{"model": "image autoencoder", "dataset": "histories of elementary cellular automata, time running down", "train_examples": 147500, "image_size": 64, "crop_scale_min": 0.8, "horizontal_flip": false, "bottleneck": "plain", "downsampling_factor": 8, "encoder_arch": "repvgg", "encoder_norm": "batchnorm", "encoder_activation": "gelu", "encoder_depths": [2, 5, 5], "encoder_kernel_size": 3, "encoder_stem": "deep", "encoder_widths": [64, 128, 256], "loss": "mse", "latent_channels": 16, "decoder_norm": "groupnorm", "decoder_activation": "gelu", "decoder_weight_standardization": false, "decoder_widths": [48, 48, 96, 192], "decoder_blocks_per_level": 2, "decoder_block": "basic", "decoder_dropout": 0.05, "decoder_attention": false, "decoder_upsampling": "pixel_shuffle", "init": "kaiming_normal", "residual_init": "none", "optimizer": "normuon", "muon_scale": "match_rms_adamw", "lr": 0.0017, "momentum": 0.98, "nesterov": true, "orthogonalizer": "polar_express", "adamw_lr_other_params": 0.0016, "grad_clip": 1.0, "steps": 8000, "batch_size": 192, "epochs": 10.4, "lr_schedule": "step", "warmup_steps": 240, "weight_decay": 0.4, "adamw_weight_decay_other_params": 0.05}
Rows from block 6 of the encoder, named by matrix and row number. Rows with one number belong to one channel. Each number is 50 + 12 x the weight over its row's rms, rounded and kept within 0 to 99. All counts start at 0. After the name is the row's rms in percent of the matrix's.
# c3: 3x3 conv (encoder.blocks.6.c3.weight, 128x128x3x3), inputs 0-18, a 3x3 kernel for each
# c1: pointwise conv (encoder.blocks.6.c1.weight, 128x128x1x1), inputs 0-127
c3.36 098:81 77 91 69 58 78 77 76 79 48 25 48 53 42 37 31 44 48 37 46 40 36 61 38 28 27 29 62 65 47 52 91 42 57 63 47 36 40 41 26 41 52 41 43 43 37 47 43 09 59 17 39 45 23 42 37 38 56 59 59 51 58 53 54 55 52 61 51 54 38 53 47 43 50 36 48 58 52 46 79 51 50 55 41 54 60 69 46 50 40 40 34 44 28 39 25 30 23 33 60 43 53 60 41 57 56 66 76 42 34 49 60 36 47 50 52 31 46 30 26 55 54 49 47 55 54 50 56 51 36 66 44 38 51 59 56 51 55 54 59 45 56 48 38 55 52 55 45 48 48 66 54 54 29 30 17 51 49 67 54 41 24 60 60 56 50 52 42 52 62 51
c3.37 097:27 33 34 34 41 39 46 40 44 30 54 42 71 37 52 24 47 48 41 46 51 35 43 50 59 40 45 59 43 42 38 11 42 08 33 45 54 56 57 45 54 74 58 65 59 50 66 55 42 24 35 43 39 45 25 20 35 39 57 58 27 40 27 50 65 49 51 45 49 59 61 37 25 30 44 67 67 72 53 67 45 58 55 50 50 51 35 44 44 31 46 54 51 51 46 45 49 53 44 57 59 46 53 46 63 68 67 40 56 40 35 71 70 52 49 62 26 46 67 57 54 49 62 64 63 57 52 64 54 45 30 46 63 73 65 45 37 49 40 33 28 60 50 60 27 30 47 49 48 44 37 31 40 70 47 62 30 60 65 39 37 62 44 58 51 53 48 63 50 54 40
c3.38 097:51 44 50 50 44 59 55 50 57 54 36 57 30 50 55 43 39 51 36 65 48 75 66 63 43 62 62 73 79 63 45 64 49 65 64 62 39 58 49 47 66 24 51 52 46 66 52 58 60 49 36 56 51 49 61 45 31 51 41 59 62 68 75 54 51 59 60 66 65 54 53 67 64 57 59 61 53 61 74 67 51 58 51 49 45 36 50 65 49 67 51 38 45 59 56 63 57 63 55 25 28 35 34 52 50 68 55 63 27 49 57 61 52 75 37 52 59 49 46 48 46 45 45 50 56 62 30 27 48 62 49 43 39 54 35 53 67 63 49 46 53 45 66 56 68 83 89 68 48 38 51 73 66 59 51 54 38 63 28 42 24 52 43 43 42 45 52 52 36 36 44
c3.39 089:79 59 70 53 57 76 63 58 58 54 47 49 58 55 59 46 64 48 53 47 39 52 33 56 48 42 49 63 65 60 63 52 57 74 54 66 49 39 41 64 59 62 58 56 57 70 61 76 29 63 61 41 48 69 55 67 57 43 60 53 51 56 55 60 57 53 51 62 58 58 70 71 48 47 37 43 48 50 34 28 38 54 60 46 46 52 46 44 51 53 50 69 67 46 61 49 43 63 66 40 40 47 27 31 39 31 29 33 49 34 40 48 63 61 40 39 52 42 44 40 52 51 41 47 60 41 52 61 49 73 60 64 48 49 45 52 63 55 45 52 48 53 46 52 48 56 58 49 47 67 33 52 50 47 37 36 49 47 50 61 59 57 55 50 56 38 38 44 48 66 73
c3.40 103:52 52 53 46 51 41 43 39 36 77 54 70 64 43 42 75 28 56 59 35 43 51 55 69 59 63 78 74 71 26 52 54 39 24 41 70 42 52 45 41 48 32 48 68 61 36 25 25 27 36 38 48 45 67 42 88 73 56 58 66 24 31 24 43 29 32 42 46 26 44 52 49 40 65 28 49 51 33 46 56 74 29 67 59 48 53 40 27 46 32 52 54 63 40 54 56 26 16 59 36 30 35 51 53 36 45 38 28 60 46 45 51 43 56 56 37 45 47 42 40 53 51 47 59 61 52 51 57 50 49 50 39 46 46 43 68 54 42 54 44 54 64 42 55 34 34 36 46 58 45 40 46 49 50 65 37 39 48 66 40 58 65 53 35 31 58 52 40 41 44 39
c3.41 103:41 43 41 46 40 38 51 49 44 43 56 52 62 48 50 56 49 60 59 66 66 63 69 77 50 41 44 67 45 58 58 39 55 52 48 56 66 35 42 56 57 48 45 37 44 48 53 45 58 58 54 78 61 63 49 32 62 36 53 34 47 46 50 31 40 43 48 51 43 63 46 40 57 60 73 28 39 54 63 52 73 37 48 51 62 63 57 37 42 45 27 37 45 40 41 42 44 20 45 48 45 47 68 56 53 60 47 49 39 55 48 37 54 49 50 63 73 31 19 52 43 42 61 47 41 53 43 27 50 76 40 40 48 51 43 54 39 46 62 49 50 54 51 57 61 66 51 34 17 48 53 57 56 60 51 50 46 57 45 58 66 44 48 36 58 30 42 53 45 35 60
c3.42 094:45 59 50 36 34 45 44 44 47 42 44 52 32 40 51 68 38 52 43 33 63 65 58 55 56 50 36 20 50 53 20 51 72 68 40 36 57 42 50 55 51 47 63 42 50 35 40 37 30 37 56 49 76 39 72 77 52 71 50 37 43 22 17 49 52 44 57 68 56 39 68 62 65 40 42 55 56 62 73 49 43 41 55 60 40 51 38 39 25 35 61 62 60 43 42 49 59 60 65 50 42 42 52 32 70 38 58 71 50 34 37 53 55 58 70 62 33 56 54 49 49 50 61 48 66 51 60 67 63 71 61 43 61 49 59 47 80 72 44 43 56 56 63 63 32 57 45 29 41 64 40 23 50 27 40 37 44 56 64 50 49 47 44 41 53 56 57 57 52 52 48
c3.43 097:57 68 70 56 64 55 63 62 66 37 51 40 55 54 68 65 23 50 48 44 41 58 38 32 40 29 39 45 46 44 73 48 60 73 67 64 59 45 34 46 37 50 45 53 67 71 76 51 52 41 50 49 44 40 25 23 45 27 36 39 34 47 63 54 61 67 58 53 53 49 35 69 77 48 28 63 41 36 83 47 43 35 33 59 35 52 38 35 40 48 17 17 57 35 56 56 66 57 54 45 50 34 58 23 70 40 44 44 27 28 55 29 38 55 42 39 54 56 56 52 41 52 34 67 52 48 55 52 52 65 58 61 58 57 57 45 62 40 57 73 35 50 39 43 49 52 57 14 67 75 54 60 49 44 31 32 44 43 46 46 50 57 33 50 62 40 46 51 42 61 51
c3.44 097:52 59 56 52 40 48 47 59 55 62 56 42 59 56 87 37 44 57 42 45 57 58 48 93 56 73 75 43 36 44 34 46 50 60 64 70 54 69 63 32 33 65 43 53 71 62 63 46 32 19 70 57 66 61 62 49 51 58 67 45 46 51 43 43 50 75 54 51 57 61 66 47 60 45 52 51 43 34 37 31 37 44 28 28 31 37 24 60 47 40 45 59 65 55 30 46 45 42 53 40 44 49 40 50 57 57 33 60 70 70 51 52 56 61 55 76 52 55 47 34 49 52 31 45 32 37 39 38 41 34 42 63 34 40 40 35 49 39 44 22 51 64 42 38 28 46 59 35 38 22 39 57 70 41 50 39 46 45 06 58 53 50 54 45 59 41 49 50 44 49 42
c3.45 101:36 39 41 41 37 44 41 39 47 43 47 36 50 64 35 50 51 58 57 48 60 43 34 55 70 61 48 21 40 36 59 63 55 50 47 26 63 66 38 32 43 67 63 82 70 46 24 53 54 50 62 67 80 71 59 67 66 34 49 33 52 45 60 62 63 45 41 53 58 39 24 51 39 56 48 51 52 67 53 59 70 51 53 48 42 63 37 54 66 48 44 67 28 56 34 39 54 70 60 43 52 44 50 48 47 53 66 27 43 31 38 45 56 40 38 21 47 47 47 39 45 04 53 28 54 49 59 46 35 60 56 43 58 63 42 42 56 41 53 26 59 40 50 42 52 53 47 53 44 58 37 70 63 51 36 52 50 17 42 49 37 12 46 38 50 47 43 52 48 31 52
c3.46 104:34 35 37 43 46 52 59 73 60 56 70 57 59 60 62 57 44 52 65 67 40 49 34 53 21 47 45 46 92 58 48 50 45 41 30 63 56 52 37 37 32 61 52 70 53 58 98 63 59 59 35 47 58 36 36 34 43 49 61 35 73 64 67 48 50 57 45 49 50 51 68 40 45 57 62 44 40 38 47 55 38 34 53 46 45 53 55 58 41 41 51 54 39 29 34 47 41 45 24 39 47 22 46 34 56 47 74 62 43 47 55 62 68 42 31 27 40 62 42 47 36 45 58 67 56 45 46 62 56 38 40 62 51 37 53 56 54 66 42 58 40 31 50 48 50 70 63 41 33 47 28 22 41 41 50 50 46 62 49 55 52 34 63 61 50 42 47 42 58 65 50
c3.47 102:44 49 44 42 35 41 42 43 39 59 36 45 58 37 37 35 50 66 47 59 54 53 54 69 33 27 59 51 14 74 20 13 21 60 17 82 47 67 65 51 64 76 42 42 43 52 62 69 60 65 66 62 69 58 34 44 34 52 43 25 60 74 45 44 50 44 58 68 69 54 48 41 57 62 58 60 47 52 54 56 53 43 27 34 58 39 38 58 69 53 36 30 35 33 34 31 43 58 63 46 40 45 44 48 51 39 61 53 71 47 46 59 41 70 73 51 62 48 46 42 50 44 42 41 39 62 41 49 48 41 55 56 36 56 58 40 35 47 28 33 22 52 39 63 65 37 50 30 52 58 53 68 78 41 50 45 43 50 33 74 58 44 52 37 62 60 44 49 49 29 49
c3.48 100:33 43 46 25 40 30 41 38 41 62 60 51 40 78 59 35 47 45 57 43 60 64 54 47 64 40 42 48 54 21 48 51 54 77 60 57 47 35 46 55 45 52 71 60 51 52 44 40 63 53 51 49 38 63 41 45 44 37 53 42 60 68 53 41 38 43 38 34 46 55 56 50 41 38 52 34 47 52 69 52 58 53 66 50 80 64 39 77 89 68 59 52 29 30 62 40 52 55 48 59 51 30 65 51 25 58 56 36 52 59 54 53 46 46 47 54 47 43 44 44 43 49 61 53 52 50 44 54 54 57 70 46 52 57 46 40 58 28 49 39 55 55 42 48 57 51 57 35 38 45 67 47 73 30 35 45 26 50 53 47 42 35 49 44 42 41 49 51 40 53 26
c3.49 099:43 44 45 38 42 46 41 40 38 64 72 65 64 39 61 77 38 47 57 38 27 40 51 43 59 50 53 60 30 62 70 43 51 26 15 50 48 51 25 40 50 41 35 48 29 72 75 69 52 58 56 63 67 40 35 44 25 27 46 34 26 55 66 47 43 37 62 37 53 60 51 40 67 50 72 45 46 61 43 47 56 53 48 41 44 54 58 39 48 47 36 39 44 65 55 32 40 65 38 69 73 48 63 50 28 56 35 14 66 60 50 47 48 50 52 37 48 37 40 66 38 56 44 53 65 45 64 59 38 63 47 11 55 45 41 48 53 63 57 46 39 41 36 50 38 49 57 61 52 49 34 48 37 43 33 40 48 47 34 41 57 59 55 57 48 63 46 53 65 47 52
c3.50 102:42 46 40 51 50 43 46 41 43 54 37 48 49 26 29 53 50 51 83 71 66 62 61 37 48 45 16 71 55 47 53 50 50 27 06 18 54 62 37 56 68 49 29 30 15 72 95 76 79 77 79 62 52 37 27 35 33 31 38 45 40 54 67 62 66 69 50 54 43 35 44 61 59 48 47 55 57 46 44 32 38 15 30 46 38 37 56 46 64 76 56 57 45 28 40 51 23 46 42 68 49 54 46 37 26 49 29 43 43 46 64 50 45 55 68 40 61 50 49 48 48 56 46 50 59 52 48 37 43 53 66 53 55 65 47 38 51 34 49 55 48 41 38 39 71 78 57 55 45 62 35 37 44 41 56 74 41 54 63 53 63 59 51 65 44 48 51 50 44 46 46
c3.51 085:73 67 88 72 66 59 57 58 59 52 60 58 58 50 71 64 52 53 52 53 47 64 34 41 51 33 59 71 58 54 49 71 62 46 74 41 58 62 53 58 61 49 40 42 58 39 30 78 58 46 78 41 44 57 64 60 58 69 55 47 66 68 37 42 60 54 44 71 44 55 60 42 52 52 57 51 42 44 36 43 40 54 46 47 54 53 56 44 59 57 60 53 43 50 69 59 61 37 33 49 43 49 42 44 51 49 54 41 48 44 31 48 41 26 45 75 33 50 39 34 56 46 56 56 77 65 67 53 50 45 57 47 69 55 36 45 52 58 33 50 48 26 56 52 51 61 47 47 52 21 43 80 46 61 69 69 55 43 62 44 53 48 56 26 63 48 57 82 64 50 61
c3.52 095:39 35 38 37 46 45 43 47 39 41 47 31 57 37 52 60 57 41 45 55 44 51 28 52 50 40 42 63 61 33 53 72 20 37 32 11 60 80 48 48 45 25 59 38 36 47 43 40 56 38 51 48 64 55 58 70 68 52 61 55 40 52 57 50 36 35 42 49 49 56 43 47 45 47 49 59 63 54 49 72 55 40 59 54 41 58 50 20 38 60 33 53 45 36 43 54 38 40 56 68 68 68 56 47 70 59 74 56 30 14 41 42 54 68 63 51 58 54 44 51 38 51 59 45 44 50 64 58 49 78 64 30 77 70 69 47 17 56 52 58 50 56 50 68 43 55 58 35 66 80 21 49 53 60 69 68 49 44 52 52 47 37 56 56 57 46 39 61 53 45 56
c3.53 108:52 45 52 48 45 60 54 47 55 45 38 40 56 38 62 48 40 44 57 63 66 61 59 36 52 58 46 55 45 33 43 65 49 42 42 66 54 52 49 49 37 66 40 67 65 63 62 50 63 58 74 65 57 59 39 39 42 59 69 59 53 41 28 38 57 66 45 48 24 33 64 58 62 44 53 65 52 71 68 58 65 51 51 55 40 64 44 51 48 43 48 57 48 58 54 65 35 44 40 66 61 51 35 35 58 60 30 65 47 60 50 46 52 50 46 33 33 45 45 62 53 47 45 40 38 45 39 39 49 42 57 90 24 28 58 46 66 62 47 50 28 46 49 26 68 73 49 37 54 67 60 62 70 62 59 56 59 53 46 59 66 29 58 57 61 67 51 61 56 78 45
c3.54 101:52 68 71 55 63 58 45 55 59 39 43 48 42 44 57 52 31 52 66 61 57 73 41 72 60 64 55 26 00 56 49 12 53 81 70 73 49 45 40 53 65 20 63 60 52 50 56 49 55 55 57 59 64 63 41 57 38 52 64 37 59 70 40 49 35 50 38 64 39 33 41 40 65 60 78 37 42 41 68 43 52 60 38 34 37 48 31 41 64 35 34 36 43 54 48 70 70 55 61 57 46 39 41 70 42 51 40 74 53 52 64 77 52 74 53 58 53 64 38 52 46 50 61 46 51 57 45 66 53 61 57 55 43 69 42 48 52 46 42 51 75 53 54 60 48 60 47 60 57 50 41 72 41 43 52 69 54 51 54 49 47 48 51 41 47 43 56 54 52 51 71
c3.55 101:43 47 48 49 55 51 46 43 37 42 65 42 27 62 51 28 49 75 53 44 50 37 51 51 43 49 45 31 65 49 64 68 90 12 47 20 62 43 33 60 59 50 64 44 47 49 48 43 41 51 46 52 70 57 51 54 54 86 45 57 56 52 62 54 46 46 33 59 59 46 41 44 42 41 42 64 50 51 33 52 52 56 59 68 68 36 50 68 52 63 26 63 43 49 43 55 25 51 43 48 26 44 53 49 54 68 57 55 28 44 36 40 64 47 38 47 51 50 64 59 56 45 56 53 45 43 49 48 48 58 44 32 40 42 45 69 58 62 48 59 83 56 62 71 45 49 40 58 47 47 56 38 47 34 54 47 57 48 77 24 48 36 55 56 56 62 47 61 48 35 57
c3.56 103:42 67 70 43 51 65 39 54 61 45 39 42 39 41 68 37 57 33 56 35 46 67 43 38 60 57 49 23 45 49 43 61 69 65 99 99 55 54 54 69 44 52 62 63 67 58 53 48 51 54 42 45 34 42 57 65 59 43 54 54 44 30 36 58 39 38 61 62 50 48 65 53 50 63 58 44 52 48 41 35 49 70 73 61 58 55 55 75 45 55 48 61 58 28 46 51 57 45 66 28 32 35 37 52 27 37 40 56 60 32 36 47 62 31 37 64 19 47 57 45 72 50 45 43 61 49 52 55 44 51 43 70 61 71 62 41 39 51 61 48 40 36 62 52 34 65 50 47 52 66 55 82 54 50 59 53 53 57 46 33 48 57 36 44 61 44 60 72 42 59 49
c3.57 096:46 46 42 52 45 52 45 50 39 50 55 62 24 47 58 53 52 52 58 27 76 55 47 59 57 56 40 46 65 78 60 46 57 73 52 32 45 57 69 75 56 53 49 49 56 53 51 51 84 37 69 73 69 65 44 46 56 38 66 43 39 39 33 39 56 40 27 52 56 49 60 40 49 50 38 45 49 39 41 60 59 41 53 48 64 59 54 42 53 44 86 65 37 44 54 50 46 38 41 62 54 66 36 56 50 45 60 56 32 52 48 20 36 53 57 66 55 59 46 49 48 72 36 58 43 41 45 44 60 50 52 28 38 16 59 34 47 47 61 22 68 57 69 51 45 55 36 28 56 64 48 27 33 42 60 48 66 60 56 55 34 34 48 44 44 46 52 57 36 63 48
c1.36 099:73 44 54 70 33 53 52 57 63 58 43 55 45 49 67 40 55 52 61 52 44 54 66 50 58 48 58 65 61 66 41 56 38 54 53 51 00 76 67 53 54 58 58 49 35 44 52 54 66 45 47 44 60 49 45 47 55 46 49 59 44 59 49 66 51 56 49 53 56 37 49 47 54 54 49 56 63 67 55 36 70 43 59 75 42 58 41 56 52 45 44 28 48 46 41 32 39 54 64 42 76 38 54 58 61 45 59 71 44 38 55 45 20 49 43 57 49 50 53 43 48 56 44 51 68 56 82 38
c1.37 119:38 47 53 36 49 32 50 53 62 57 52 53 63 54 38 48 53 57 50 50 53 48 49 54 49 41 60 50 49 35 27 47 45 54 42 60 74 00 49 30 57 49 66 50 37 46 57 55 52 40 36 35 55 42 58 56 44 46 59 54 53 53 45 61 45 49 46 55 38 58 62 48 62 52 40 52 42 32 35 48 37 50 63 49 57 57 51 28 45 42 55 48 53 39 60 51 64 52 46 48 57 50 41 44 41 45 37 47 47 46 40 59 63 42 37 61 50 61 60 45 48 66 28 65 45 51 47 52
c1.38 110:47 52 54 53 51 50 51 57 50 52 48 51 53 49 45 56 51 49 46 53 42 59 33 49 43 61 52 43 44 35 44 40 52 54 30 42 67 56 00 43 50 55 61 29 43 44 40 49 50 57 54 35 43 44 42 52 43 64 50 49 48 48 48 47 57 60 49 48 54 38 47 49 49 67 49 45 52 60 52 50 65 46 66 32 57 49 56 47 61 52 48 66 62 44 53 46 45 49 49 40 55 51 46 46 62 47 37 43 52 49 42 37 41 55 51 41 53 56 41 54 60 47 55 51 49 33 75 49
c1.39 070:71 52 38 65 58 60 69 65 48 55 56 32 60 33 50 52 49 48 52 45 45 29 72 73 62 38 52 46 57 74 57 49 57 49 65 71 39 38 54 01 49 46 58 37 60 59 41 38 55 50 43 53 46 48 50 40 70 61 34 43 60 50 46 50 55 35 54 54 52 33 56 60 51 50 49 63 40 36 52 46 70 52 55 57 55 56 43 65 65 56 53 42 52 44 42 39 59 51 62 42 55 37 40 62 44 56 60 54 43 72 55 54 56 47 55 63 26 47 54 57 57 47 34 49 99 38 38 41
c1.40 099:52 45 51 62 43 42 63 35 54 53 47 46 58 48 52 51 51 44 56 40 49 55 47 47 48 59 52 49 40 62 44 42 45 49 47 56 48 54 45 42 00 71 56 46 51 57 57 34 59 51 51 47 52 43 57 52 44 50 39 42 54 42 51 48 50 54 42 41 45 55 53 48 47 62 48 38 54 69 58 45 35 48 61 47 53 50 54 47 46 56 53 59 47 43 61 49 47 46 47 57 48 54 39 49 46 35 41 49 51 59 50 43 49 39 61 55 54 55 46 33 49 60 53 45 26 49 55 52
c1.41 117:43 53 62 54 59 54 47 49 47 61 51 55 57 47 34 59 36 51 44 53 46 66 44 36 57 53 50 51 39 48 43 56 53 43 54 61 62 60 61 55 51 00 48 56 46 49 33 64 41 55 42 37 55 45 61 55 43 60 50 00 47 44 52 40 41 69 35 55 46 44 37 50 46 54 52 61 55 53 56 57 61 47 46 48 51 71 52 55 59 55 49 50 49 53 51 43 62 49 41 48 60 48 40 55 41 63 00 44 39 48 56 21 43 54 50 51 34 50 53 55 42 39 47 53 45 43 41 64
c1.42 086:31 47 46 45 46 43 38 59 59 39 59 40 54 48 60 50 49 47 54 49 42 70 21 33 51 48 44 72 49 36 34 56 50 56 46 45 57 47 43 47 56 44 00 36 70 41 56 51 39 30 55 71 43 38 33 47 48 63 28 45 50 64 57 45 42 62 67 52 48 37 35 44 43 49 42 66 37 46 52 44 54 55 84 38 66 53 58 44 55 28 54 49 52 42 51 59 70 57 71 65 64 64 47 53 40 55 51 57 48 62 75 47 63 49 56 40 72 63 39 38 32 48 49 47 49 60 61 39
c1.43 094:76 56 48 51 48 45 35 51 40 45 55 24 29 50 57 56 64 50 43 46 48 45 56 51 42 50 51 64 61 58 57 39 46 54 38 35 46 50 60 51 45 90 45 00 54 58 59 50 63 46 70 76 50 50 52 38 47 42 43 52 54 62 40 49 55 60 56 43 21 50 58 46 56 39 57 49 44 44 43 39 68 39 46 63 49 37 63 48 49 56 46 61 35 46 57 54 64 68 59 45 70 58 59 38 40 24 66 38 60 60 34 64 65 49 61 44 43 42 48 41 66 53 46 43 83 56 31 45
c1.44 092:48 71 61 55 32 60 58 36 52 44 43 62 52 41 46 15 43 45 58 49 41 64 43 52 39 29 38 44 53 51 53 50 54 50 46 69 44 51 61 43 47 53 55 47 00 59 55 73 62 47 48 54 48 36 55 40 45 64 51 47 68 55 67 43 44 68 51 36 66 48 63 45 53 56 15 61 42 59 50 59 46 43 71 51 34 45 42 39 52 58 56 70 45 61 46 75 57 47 42 57 72 59 50 42 83 48 60 39 45 65 46 53 43 59 45 43 73 54 52 45 54 47 37 51 38 54 54 60
c1.45 122:39 66 48 49 54 52 57 53 48 55 42 50 44 12 50 32 50 32 51 51 52 56 45 40 56 58 50 43 49 45 64 48 49 52 53 58 51 49 52 54 51 47 63 43 43 00 54 55 57 49 47 32 40 49 58 57 42 59 59 53 46 52 70 59 45 58 47 43 42 59 42 38 51 53 00 43 52 52 50 56 48 47 53 45 59 54 59 42 55 37 60 47 52 58 57 44 54 52 65 40 64 53 44 46 56 62 50 55 48 38 45 54 64 46 42 36 48 31 48 49 56 35 44 49 49 53 38 45
c1.46 082:52 61 36 49 48 57 51 42 43 44 46 42 50 38 46 43 37 60 41 51 71 58 33 38 46 57 40 61 35 63 39 45 43 61 31 50 68 48 35 67 54 38 44 62 31 68 04 52 34 33 52 55 61 54 60 48 42 66 59 50 63 64 54 36 30 67 56 52 55 42 61 63 56 53 67 49 57 58 57 57 63 41 53 77 66 41 67 59 22 64 80 48 64 47 55 73 33 56 43 59 50 53 52 56 57 51 53 45 40 51 52 42 34 56 60 50 44 30 54 56 23 42 67 61 50 66 50 59
c1.47 100:41 40 55 32 56 66 41 72 39 44 33 41 45 43 53 38 57 52 47 62 23 54 56 44 56 53 42 61 73 45 53 54 39 48 57 52 51 69 60 42 41 49 57 50 58 59 49 00 54 59 60 81 51 33 49 37 55 51 35 50 50 37 46 93 56 49 59 54 66 54 39 46 55 51 79 45 50 52 63 49 53 51 45 49 40 62 70 47 41 49 42 50 39 49 45 41 66 58 62 55 61 39 54 62 60 55 58 62 49 42 44 46 47 50 56 43 56 45 41 74 51 52 41 36 68 53 47 53
c1.48 115:45 68 54 49 47 52 52 40 49 64 59 53 50 57 62 46 49 53 51 49 52 53 53 46 36 51 41 46 42 52 57 35 57 38 58 45 49 45 58 49 49 38 59 40 59 42 34 57 00 48 33 41 60 46 77 43 54 21 58 49 39 53 64 51 55 59 48 48 51 46 51 59 48 47 53 61 37 55 59 56 45 52 30 44 46 53 49 41 54 49 65 59 49 45 57 48 53 46 47 49 53 58 54 30 49 51 50 47 46 38 50 54 58 46 59 57 30 29 47 46 60 56 55 53 28 62 53 54
c1.49 097:32 45 59 47 57 65 45 40 42 58 46 57 52 61 46 50 62 42 50 45 30 51 51 51 47 44 45 38 54 51 54 51 47 54 66 64 48 52 51 53 53 45 57 54 62 53 36 39 51 00 53 32 54 45 51 63 50 39 55 53 52 39 52 48 46 56 54 55 26 63 56 57 51 47 50 46 49 47 48 56 55 53 51 49 50 42 50 57 48 51 53 56 46 42 56 40 60 35 59 51 51 50 46 47 52 45 45 38 49 50 39 65 41 47 49 37 76 51 52 45 50 48 53 44 44 58 49 52
c1.50 078:44 32 57 50 61 84 40 53 59 32 33 37 44 53 53 43 42 64 54 54 62 63 40 46 60 72 56 24 70 55 56 81 48 59 55 40 52 61 50 31 45 38 38 67 43 53 49 70 33 46 00 53 53 47 51 47 28 32 56 48 58 45 64 45 45 57 48 28 47 27 51 64 50 58 34 31 43 53 45 46 54 57 38 58 56 59 38 30 46 56 59 49 40 44 43 51 66 44 52 59 45 46 64 53 31 52 49 59 44 60 48 53 34 62 46 50 55 39 66 50 46 47 39 45 44 49 49 56
c1.51 061:81 53 38 69 64 51 64 74 49 45 54 48 49 30 57 42 50 47 53 51 53 50 64 74 40 42 53 79 57 47 37 38 43 47 56 60 57 37 47 61 47 56 62 46 59 51 34 36 66 41 48 00 37 52 48 49 59 54 36 35 63 50 36 50 42 64 60 42 57 36 52 50 41 44 67 53 44 25 44 44 64 48 48 51 42 41 50 49 64 46 39 31 53 60 44 45 35 37 66 34 64 40 69 49 69 51 53 62 48 49 49 48 71 39 48 53 68 59 48 37 66 56 49 54 86 42 45 47
c1.52 103:45 31 41 53 59 53 65 56 57 62 45 53 49 54 66 47 62 43 42 53 41 45 42 50 59 44 49 41 52 62 51 32 53 55 48 56 43 56 47 54 36 36 59 55 46 48 32 57 47 40 63 45 00 48 48 51 48 43 50 57 40 40 51 53 49 43 55 56 49 57 52 57 66 50 51 48 48 52 48 52 47 53 50 47 40 39 52 50 58 46 42 39 41 43 58 38 54 34 49 52 74 40 58 42 52 39 60 42 53 54 36 58 57 53 55 34 47 62 43 57 54 61 48 51 23 68 44 51
c1.53 113:57 29 54 48 41 61 65 42 54 44 56 53 49 53 59 53 56 55 64 45 47 45 55 37 37 56 60 53 58 47 53 44 46 28 42 58 55 43 54 51 63 40 74 39 46 42 67 17 53 70 38 45 49 00 63 70 41 46 62 61 46 47 63 41 39 69 52 48 32 52 46 51 64 61 50 56 54 46 55 48 44 52 35 59 45 39 57 41 44 51 54 48 53 47 30 40 54 56 55 40 66 51 51 41 55 60 54 45 54 48 40 59 43 57 56 39 44 50 44 52 41 60 49 38 51 52 45 45
c1.54 103:59 44 49 26 68 59 65 57 56 44 48 61 57 57 68 55 50 52 47 52 37 43 51 66 45 38 61 38 56 43 50 49 53 41 46 37 41 54 45 36 43 53 55 58 55 46 53 70 51 52 49 38 42 54 00 63 43 41 52 46 51 46 63 68 46 48 59 56 60 34 62 48 60 58 48 39 49 52 55 44 53 53 51 48 61 51 34 44 61 49 54 39 53 51 14 46 51 53 59 50 43 52 44 50 48 48 53 44 47 61 47 53 62 54 48 39 51 54 30 65 49 55 56 36 65 29 47 48
c1.55 110:57 66 48 67 55 51 45 50 47 40 53 49 56 39 35 58 43 49 49 44 53 47 54 59 29 49 38 42 61 56 39 57 54 62 41 63 50 67 64 49 50 64 54 50 58 62 60 46 48 64 42 44 57 59 51 00 46 43 54 53 50 56 47 27 50 50 51 47 54 61 52 47 55 51 66 41 60 53 43 48 58 62 47 36 53 37 66 49 48 34 50 52 62 49 60 45 50 43 68 56 39 46 45 51 65 69 60 40 49 63 43 62 48 51 60 38 42 41 56 64 48 52 55 54 58 51 66 42
c1.56 098:57 35 48 66 56 48 56 62 54 56 52 49 52 51 50 50 52 54 59 59 63 40 44 56 52 49 55 42 51 55 28 52 59 49 46 59 52 45 46 58 45 42 56 44 59 59 37 51 64 48 38 41 57 50 52 66 00 62 60 56 60 51 44 40 45 54 60 48 39 53 46 52 47 44 39 46 57 60 65 48 38 57 55 45 53 69 51 53 46 46 49 68 49 44 55 50 47 61 56 40 67 66 40 46 46 49 46 60 59 61 49 47 30 39 57 63 35 56 63 48 61 53 57 52 46 49 46 53
c1.57 111:54 44 50 57 52 52 59 55 53 48 51 50 43 70 60 41 56 63 49 52 50 50 30 55 38 56 48 41 47 46 66 44 48 58 40 63 65 43 66 51 53 58 54 23 43 57 45 31 20 41 24 40 53 35 31 52 47 00 43 52 56 50 55 60 59 60 52 52 64 47 49 21 41 53 47 54 48 60 53 49 48 53 77 52 47 57 51 47 60 41 57 68 54 54 50 47 52 45 36 52 49 49 47 61 63 49 40 65 58 47 49 55 43 51 50 49 50 47 37 18 64 43 51 52 46 41 60 53